A small image classifier, trained from scratch: norm batchnorm.
Rows from block 7 of a small image classifier, named by matrix and row number. Each number is 500 + 50 x the weight over its row's rms, rounded and kept within 0 to 999. All counts start at 0. Numbers have three digits each. After the name is the row's rms in percent of the matrix's.
After each channel's rows are labels from the 100 images, of 14848, where the channel reaches its highest value: "top examples" is what is common among them. Only what is clearly more common there than usual is listed. The data: drawn branching plants.
# conv: 3x3 conv (model.blocks.7.conv.weight, 192x192x3x3, each kernel summed), inputs 48-95

conv.134 070:481487536503487593407518528635537484590470487436499553493493485598542423453506488516519505472542509496512513506454394500479425483499630518540501
top examples: pink blossoms; night

conv.23 086:561577406479489500523432478500436474418474497492513493555532517422452427444578405448480511505443563532506462453546508511468515410593602512530534
top examples: autumn leaves; narrow

conv.127 069:487482520445457543484476440481506429426495492489531519486505502444556553527512403542475561509619506426526523471460467475456513508451513483476541
top examples: pink blossoms; night

conv.158 090:566566507542488498530479487504473464382544490437509451464510538588428547463580441438488502531482504612418469529512482455486492551620551566478525
top examples: red berries; two-way forks; narrow

conv.133 102:563571527464427559502500603483409622594571479494512439541491553570491512599469467603357478524530506446485478401471492499510531527489545534555502
top examples: autumn leaves; spreading

conv.11 082:533500554447479535457517539464409442457522563511518462576601485467421467567504392448407482476462529508417530417567471480557417443483501464398466
top examples: autumn leaves; spreading

conv.49 095:535535469482572547584440476426500523462438422474590436589469510429424567556444472462493490452518516525492494496584452534544523466469554477517434
top examples: autumn leaves; spreading

conv.186 094:412511399388483570487495557488458492580468476505505498461508476447402512478427456445467469544543493442349475429601365478503451484413586400498505
top examples: pink blossoms; night; narrow

conv.108 089:632500501479586477467428500528535423576532489538491547459444555424429551465534574497575493576506469481474503418521483606487514440498530514472460
top examples: white flowers; spreading

conv.26 088:469475555427388449514409443430453445499464487486569534564526475480482427503457531493377508523474590512478477599548534426537509425496494481496461
top examples: autumn leaves; spreading

conv.140 104:516432457516452361497552454469407519524469522504544488598515450472424523528457473443540514469607555399467522445582462465516436518385609478438459
top examples: autumn leaves; spreading

conv.96 066:521491434521486583534503553524445479403414477493490430501476423473471421491462395426519496529612479463459442458435465530503509445479517351480546
top examples: pink blossoms

conv.73 094:543484540521542460497509442495421385580495584462471509521540514437444481430561486464432512491515512363477547523549598496504459486408457468548522
top examples: autumn leaves; drooping

conv.13 087:486577498482507563474447469533468434520589513523490519545512432499482456442544447488449469513480530489418471437483506495525379519439478504495523
top examples: pink blossoms; leaning left

conv.107 080:452533537509516561562433557514560522445462503506440374520487429364460513421490491434537471489524508490416449369627472515475497428558443415500565
top examples: pink blossoms; night

conv.93 098:636583545426506488555490397617557472510656452536491436449464625508523454424517536473453499530472473518424467492552446392460548478443497492406464
top examples: white flowers; spreading

conv.163 116:457495532584445586540543519538437504473483494488441536478483501552467504466590427424463440460562465480463426467502466624457497606474462561471494
top examples: autumn leaves; pink blossoms

conv.109 163:525472536568469411537505498459533471514455492432496469459494455474634486457444531537642485490485491484635532585453632585498617510532462458605491
top examples: white flowers; three-way forks

conv.152 084:493448400502478531467514519481533537543485481458454492579468421462450400507518515496497504587609484492476534450529441459462503504439560566508519
top examples: autumn leaves

conv.21 071:508487434482451535541535491506422541558508450517473471500451450505471433462489456472562584537609460377483543483496482534476463439440619521521536
top examples: pink blossoms

conv.91 090:558477586490574440494470488520598491545463479555459436470442469456592376465492465492483479438497447518519498439485457434451581568446562547502457
top examples: white flowers; spreading

conv.147 075:493563480562574497521539386515452486600504539594520534512485464471547509375482452535645484540493520459577506506577473497513577517457488491653472
top examples: white flowers; three-way forks; spreading

conv.63 117:486480534501517452393483556500547468469451570412579520560581464457600563455578504554566517538584619509515495507450476505596547441546576465534445
top examples: autumn leaves; two-way forks; spreading

conv.75 066:493489371480500568380431464532451477512579502479518473445508458499532564496506481531530470466446470488498582465485489457483648542516386458493531
top examples: pink blossoms

conv.190 076:516482486370526493410554446478418480489432546547547537547487480420479437471472503493533474535558493480488380445509450550556450526531600512406482
top examples: autumn leaves; spreading

conv.149 088:519511419594515512476458490433445483481487509513495416485478457490427543588514491500411513479517470420425539450601450517507423473408490469422462
top examples: white flowers; spreading

conv.40 090:509518450548445529511548467502489491562460500485474579463495476580380438472558474445446465477524462639461472415483374480460510660559515549410487
top examples: red berries; narrow

conv.120 139:458566457413489404468564512479462494502470474555508505491479485427486423507474549449458455468488503552454457417583509418510524455576524470451539
top examples: pink blossoms

conv.170 109:527504588485480495467374550538572460426628504497506500503520431492587543490547452482492500488492507530464471607524458440510528441545462552472515
top examples: white flowers; leaning left

conv.16 114:524438503459474509498451451504599502504450607486525475578594410448502447531573563467437466522544564532529457562465505516558529395535477485479497
top examples: autumn leaves; two-way forks; spreading

conv.62 109:500504454462479459476611476529480503507480552524557419627544478441474475506482472402522476489470584461506553465540489405577500494471516473468460
top examples: autumn leaves; two-way forks; spreading

conv.37 074:439461453480528442502453301548507604543426487594475539460474474557529446480524450487597521493516457489522569496573458543490429533510552475603489
top examples: white flowers; three-way forks

conv.14 108:427390439453531573523519538481497465454434492468459464473510503513519473572445412524422501354483499466459494489465537507466514489430510444480505
top examples: autumn leaves; leaning left; spreading

conv.34 085:509591519526501495463567476548543542488443470428477640493487442499496440465453530492497484437477484493485444574507500417474549549466491418436536
top examples: pink blossoms

conv.173 114:494577521503462484454548512478498486513519496463571586522540534499555536448461517546606474559558554525520452515508530578595493515629509467502492
top examples: autumn leaves; spreading

conv.164 064:447466471447525543480449479526458509505453472526509537421469527416436402486571509520510495448600442550363439510479495496499460590496558486497473
top examples: pink blossoms; night

conv.78 076:453523368587545608452569482624575494449472533543494524469481458446444389456421502510448525406483519433467472556539485510484483542446496455442450
top examples: pink blossoms; night

conv.176 127:525528411521494563488521551526396528572455491444526578486489412507378496482448466393570444417519482445437423460513425645510430423508577462475475
top examples: autumn leaves; spreading

conv.150 069:428497482481490432459464547443431522576524488480479460506482443441477521481479490454523601498542528384510487494469471538492512482497475443466524
top examples: pink blossoms; night

conv.68 094:584526554551486435469457431439414457460533446482501430496480463459464468509377353454524535509489478466471551426455508539501509598503515487476553
top examples: pink blossoms; night

conv.129 105:572505577498509534447552446555542492543594498638444465461462524488467536524493468514499480497451488511453502524555448552444484454486480535464473
top examples: white flowers; spreading

conv.182 111:622512496460518560532554538604504460517581451553483593457462609511443530548524551502400470486489444497479525490593487484473544505429523502500454
top examples: white flowers; spreading

conv.7 095:489446522554526536484495594577519483518490501532454511494513512546521517468538571519488493547509490662479474511519506411456511651471434711511494
top examples: red berries; two-way forks; narrow

conv.89 103:493567550537467458407472448496486479471541576485567567558556540509471549411527502512516479458525560517406453521421505634573513523486506457492487
top examples: autumn leaves; two-way forks; spreading

conv.99 082:489549499493494484480556419518450406500552528472567570560531489545515450487467495550510479534621563484493495534390460581573422513609495506497446
top examples: autumn leaves

conv.36 072:495477466498532497472531506432481515536532479465453537490469452467502486486500522470534574541551485446469508527442490526465459506420539448490520
top examples: pink blossoms; night

conv.146 102:508526462667445461479416526577447499474450455530490480464478560549434550519568520429546453458561466598400449432486452539465456592561465555451507
top examples: red berries; two-way forks; leaning left

conv.183 081:485575448466526487549502497509582604516552447592500527489478573564605377414489474528450471523482485500446540542593495476504539473476561495492484
top examples: white flowers; spreading

conv.135 083:503544434477422527494509467455528499492469459528473520454480512457476493457500550453445482445485489535501496477475503450488512410581465425395588
top examples: pink blossoms; leaning left; night

conv.167 080:518454516412493503567629460533515386513501583509472504488581477549395386466470460485482466481556554534474494583469447529505537431463494536454481
top examples: autumn leaves; spreading

conv.191 076:532543450427452655481519516440467490533491576501503427604562417425378548526454593479490485520514574431487579456580464493542454394477485450465515
top examples: autumn leaves; spreading

conv.103 107:494441497582505401509511407474442501607459470438496510528481467573390498482492415510464479407488495443287433513490443492483442442547516529481500
top examples: red berries; narrow

conv.90 087:568444455500523537641575547577531586555466433423476468452447545557589475531508515564446473453463457418516424465538503412488618500515472497527465
top examples: white flowers; spreading

conv.125 084:559486473401507492531395359547529485469479464528487466451469502404521461495571482498488469489501469504545452536571507434516531527502518510469464
top examples: white flowers; spreading

conv.166 094:471440518539513546572510514418500495497496469536478470487483442537489570548538484492538667522554491403479464587450468512491510499426453446536506
top examples: pink blossoms; night; leaning left

conv.2 098:615523496446510511520420483565520438518588451452475446511475562511587497553485587477409480498482491482503526504496478425491551457474453493604540
top examples: white flowers

conv.1 104:491470511550526535518522462554446494491501497438505490494479531520471523504528575475518549565527513632497494545490525417502456614558491653491488
top examples: red berries; two-way forks; narrow

conv.178 074:423534481501503488534541505473473494481535467467477492494489494488427610439532534473558508429547507569432514587457400454453470497569458579556562
top examples: pink blossoms; night

conv.4 112:526516487500510559570468467481521541428521534489487622497507509516471502480535597474535493555472498600475486518438498462522473682554502723441499
top examples: red berries; two-way forks; narrow

conv.28 080:474489489444457502474497539551471572483492487498559520572508561405500480468443483517431555517480577427505458503455422578527393447564597374511549
top examples: pink blossoms; night

conv.100 103:533499502643404404502397524444466483511487480510494456540471475500532538466484459483483460495516469548533397496509462623488468521608461490430485
top examples: red berries; two-way forks

conv.171 089:518551478460449479469536502445448486488515466419472511484507532498482484526484533445492495448500557462540467446504431389498532520481458465456544
top examples: pink blossoms; night; wide

conv.168 096:471530400334502556422546533476507509448502519524478527471479485420482432462469528463511471424452478448473464407485487402472605488452477473472535
top examples: pink blossoms; three-way forks; night

conv.61 079:458547560448487460496402493509502488519480514484516501497512509466493456526434483510422487566479519487482477431494444435512437512509504492473475
top examples: green leaves

conv.114 115:506410373547531467541465497508449474495533480434476430506472482511551392555487529579454511439507473490488430480464548462479540466466563488447468
top examples: white flowers

conv.44 074:450521455423491526460430461501589524518453516521504434488517504487514477533432419518502487591459514430475493495510462465536481409484397468435546
top examples: pink blossoms; spreading

conv.119 165:515462492489517560487453525500495443509552507514473487507489489534474506534560480535507645544542490384491538583430525494494518495382456485517543
top examples: pink blossoms

conv.67 110:496509383557498421495527502461446545517407468487474603487516444563485502451509469477464484425496471601399439437522390522481453628536516513403504
top examples: red berries; narrow

conv.54 136:505585425636487515485493447504425447553487495483504557545483467512422490466534498469565447432541489422469496368578497646505462586475525491448482
top examples: red berries; narrow

conv.74 143:477463682498402449538376428498554471433541480520514468522495438504611594474510405517538516535500510459453474645450466525503392474502461482518495
top examples: white flowers; spreading

conv.94 119:479500429518477439442517517446426495599496508523479616467493455524447492438518488496496450428496516572433458438511455551496424644536591644418457
top examples: red berries; two-way forks

conv.65 074:463572501483505544494495486543432484595423469529495565446473436492483518431449459499498443467536461504513434417569459508494530473568577529499536
top examples: pink blossoms

conv.66 077:444519482556483537570443439430424581630523526582416611458494478437597498501403485546454484501478514471430508446571474460471528613457596519482526
top examples: autumn leaves; spreading

conv.20 095:523526479522488465480564537509494385609521528545530470584555476513436585516481510387528509501603586388460544377526560551552497478443446414463451
top examples: autumn leaves; leaning left

conv.59 130:466572452385483479427524612470581505368466459514498570499479459473512503481548563485535495489521447544576420545486555540450398559614507642447518
top examples: red berries; narrow

conv.128 134:474418486561501417575523615488599655480512474424541402561505491519617415560473412545464498462532484409447450459529440481565547515489497462435471
top examples: autumn leaves; drooping

conv.42 064:497483442476474519505587488462429516540522469538474557475489486523438445474445503484488529506586459424446499483415457415454517480600535444533478
top examples: pink blossoms

conv.57 117:500476418601485500435551428495435470620435494484473502490495440503404451519538482481477469390491516545479371470525513562480475639556548527401506
top examples: red berries; narrow

conv.32 081:554471494520438471428582543433449564505452494464506402577548518476461473544467485481506467503596506478456513355549443563594551459449564446498532
top examples: autumn leaves; spreading

conv.76 126:472449599478373439555489621474482464522411494549481495474502377576478587534469486517600518476497489500541414432542521528500563475475478527494480
top examples: autumn leaves; wide; drooping

conv.160 066:444424456482506531495510509503435488421560486480469510498486480495458526511487559503523598445571449387479474562419444463493428473483498488542513
top examples: pink blossoms; night

conv.139 110:536479480537452513475643507556491547559522480557478582510488517553581443460497546526450452465511468486530512446471507503508556529533507548577495
top examples: white flowers; two-way forks; spreading

conv.46 133:536465528557459449464554526480469503583520443484481552459467499564541491448575473536456426423463465491467529493477509561460518510559502500460477
top examples: white flowers

conv.121 150:513477539520537500508420452560488501462479474485535409495485477466549396536533505501480502481494484669514568463516538413528507627562462670484488
top examples: red berries; narrow

conv.187 105:564431451500460476546314539460452530539458434520503458484461506509561673460540437444554518470443517420445350454512494593505423465459514465562521
top examples: autumn leaves; drooping

conv.33 069:477486448487491445431458484530431574459428580528495448449543505431565530478431477450488487434475506394494452406495440477516517424548529488472550
top examples: pink blossoms; night

conv.180 100:501590436547573612559452492470554518393519468730515528484470557449425459475503528545516479479447474524502494507540445446482526463467415490428498
top examples: white flowers; spreading

conv.51 104:480408513533525516623632622495593500529500511440482461491488492550670469517487549532507507494503492446554513491508582490494629564501450517500489
top examples: autumn leaves; drooping

conv.52 105:457466400451547463505448534498527499461484517445504315498517519556609381572497484521417513465501518390560550503509573482517615489460484482547538
top examples: autumn leaves; drooping

conv.132 105:544507423511504556417573589454499551563434483529578470584509505482529336614410492526516495499507527505495553380522422539590518510471554506483440
top examples: autumn leaves; two-way forks; spreading

conv.50 110:464495523575484507487490505464413473653538496490514573475478463524505646526595451526503452429546508471401450381535451531511399500589552524429439
top examples: red berries; leaning right; narrow

conv.138 124:470571449509506514484489507582484506453412488501483556475481503470465404454399500459489425458580474591427401401590455523479487452574511439394508
top examples: pink blossoms

conv.71 113:480436533552491404509486492505497406452511479508482410516503498580487393397521473433434493411533498439405460473509488420515551461426470528435463
top examples: white flowers; spreading

conv.154 117:526469445678469508542424475452416492611486475462488590539482529530493575458574420460464478428517514550451470439443490534494458564577510519500491
top examples: red berries; two-way forks; spreading

conv.111 141:576461580526499491456464400472558478569517533415497478534495542372449476499523543542405504544503517535653488554439632591523502463538519547537471
top examples: white flowers; two-way forks

conv.85 089:400629510618529435562433471467476456431451461517520552485475499550450524454557457499566507527529508547468430411516452522540491516590534515447479
top examples: red berries; narrow

conv.58 093:565508642503429521654487468512608545534476445524468440471444565521550540516558589498555491456442435472457495583473487477453486487553489512470519
top examples: white flowers; spreading

conv.123 097:456514536529537472413554465514505451521525571465538529488552460475521530479481503552530490522534519514458506565404471569556469487579485447442456
top examples: autumn leaves; spreading

conv.3 121:499519408619530422491581480503452498471496477477486522469472474613354370439508564432469437421487493490432436465533444538470490560537520475411490
top examples: red berries; narrow

conv.48 078:451513447540444498452469504526426510428473497470604506683565489518539449529505476467548508554593602495533471473503470584609460474517591405459460
top examples: autumn leaves; two-way forks; narrow

conv.179 077:477538438494560500444519506507484587543445529488457386609513499477425492538585426543489527503513559414539608474481469480439426444510530497483511
top examples: pink blossoms; leaning left

conv.35 104:537426401480462483491456489446517511564614555411527434582562507489456426502495548514403473433471565491451515489521574452550513395502514461453486
top examples: autumn leaves; narrow; spreading

conv.130 097:498458371523554510620546599436525541569486465410439515411449523505486568431538507550505534491518460430468486535532434476469589401492463512530476
top examples: pink blossoms

conv.104 089:496544413483479538520518549457497463483482486480484510446466496480435615447608532482506500499473467642438463481490399493478456626623454663476554
top examples: red berries; narrow

conv.131 112:526525479541410573461508524456440468490477498550489544483462462603459485469601472476334471421498470549431452495470482534458509610539556549473513
top examples: red berries; two-way forks; spreading

conv.29 105:520487437603477436444540432455391448483480554445502502514535504495419450438480428403551494463459500509461539378459428554454442564447472532557561
top examples: red berries

conv.101 102:533609564562537567516491524525541489425536495504510419462497534567542504491601573489533499529533503575469456564525505397481453567519476658489523
top examples: red berries; narrow

conv.157 081:585462426513521485532554463475565617466451438514599527572515556433428491513464507418474496482550501521519505420473468497591548507468609531459446
top examples: autumn leaves; drooping; spreading

conv.122 100:452561438611472473453596530476415514637536493506443511448489512495448577434525535443515471473522474475502546443576390549470510567503579500565465
top examples: red berries; two-way forks

conv.70 092:543482473581416461502516411519522503557576432455503455488448562573508359483538525501565470432499442433374402448491405554497473528528559428431449
top examples: white flowers

conv.148 088:478583524448550528525489609475529613479508462594544545581515488451547413544457551460530507484485498505493481528579419372544483497434555512512510
top examples: white flowers; autumn leaves; spreading

conv.24 067:456501425596508502387610493621424471543526537433490505523495491571513462502473536507487503519474484512517443445479457418543452492503537486473496
top examples: pink blossoms

conv.141 103:449441527482487456451502567543491614513460490415574518535511533437554528542448502545625485524486531452490441510464501427559470413477556512550503
top examples: autumn leaves; leaning left

conv.92 112:535421545552506505503477457476492478491488471534519417511489462542473516539524433509494637524556500380465512560424486520506493540358483514550505
top examples: pink blossoms; night

conv.98 076:467463452513492426469476510521438448517503468460524489541535462517468376515464545482443481412506502436458516486546437519577410453497439456485585
top examples: pink blossoms; night

conv.22 090:432549478425435487483613486500475431506446506497521531538546458521445507465535501460534492486610605518507447482431430423537445473509587492399493
top examples: autumn leaves; narrow

conv.27 099:488723515592482460450517475440396565445494439494476510536434474576454512479505451453474475481524471557505435520426449528469445529448570571492465
top examples: red berries; two-way forks

conv.64 101:499582579464465509543491493478475485486545537466512467518499529509533425514498481476466499628481520487435505511404461476533516484553513529430484
top examples: green leaves; narrow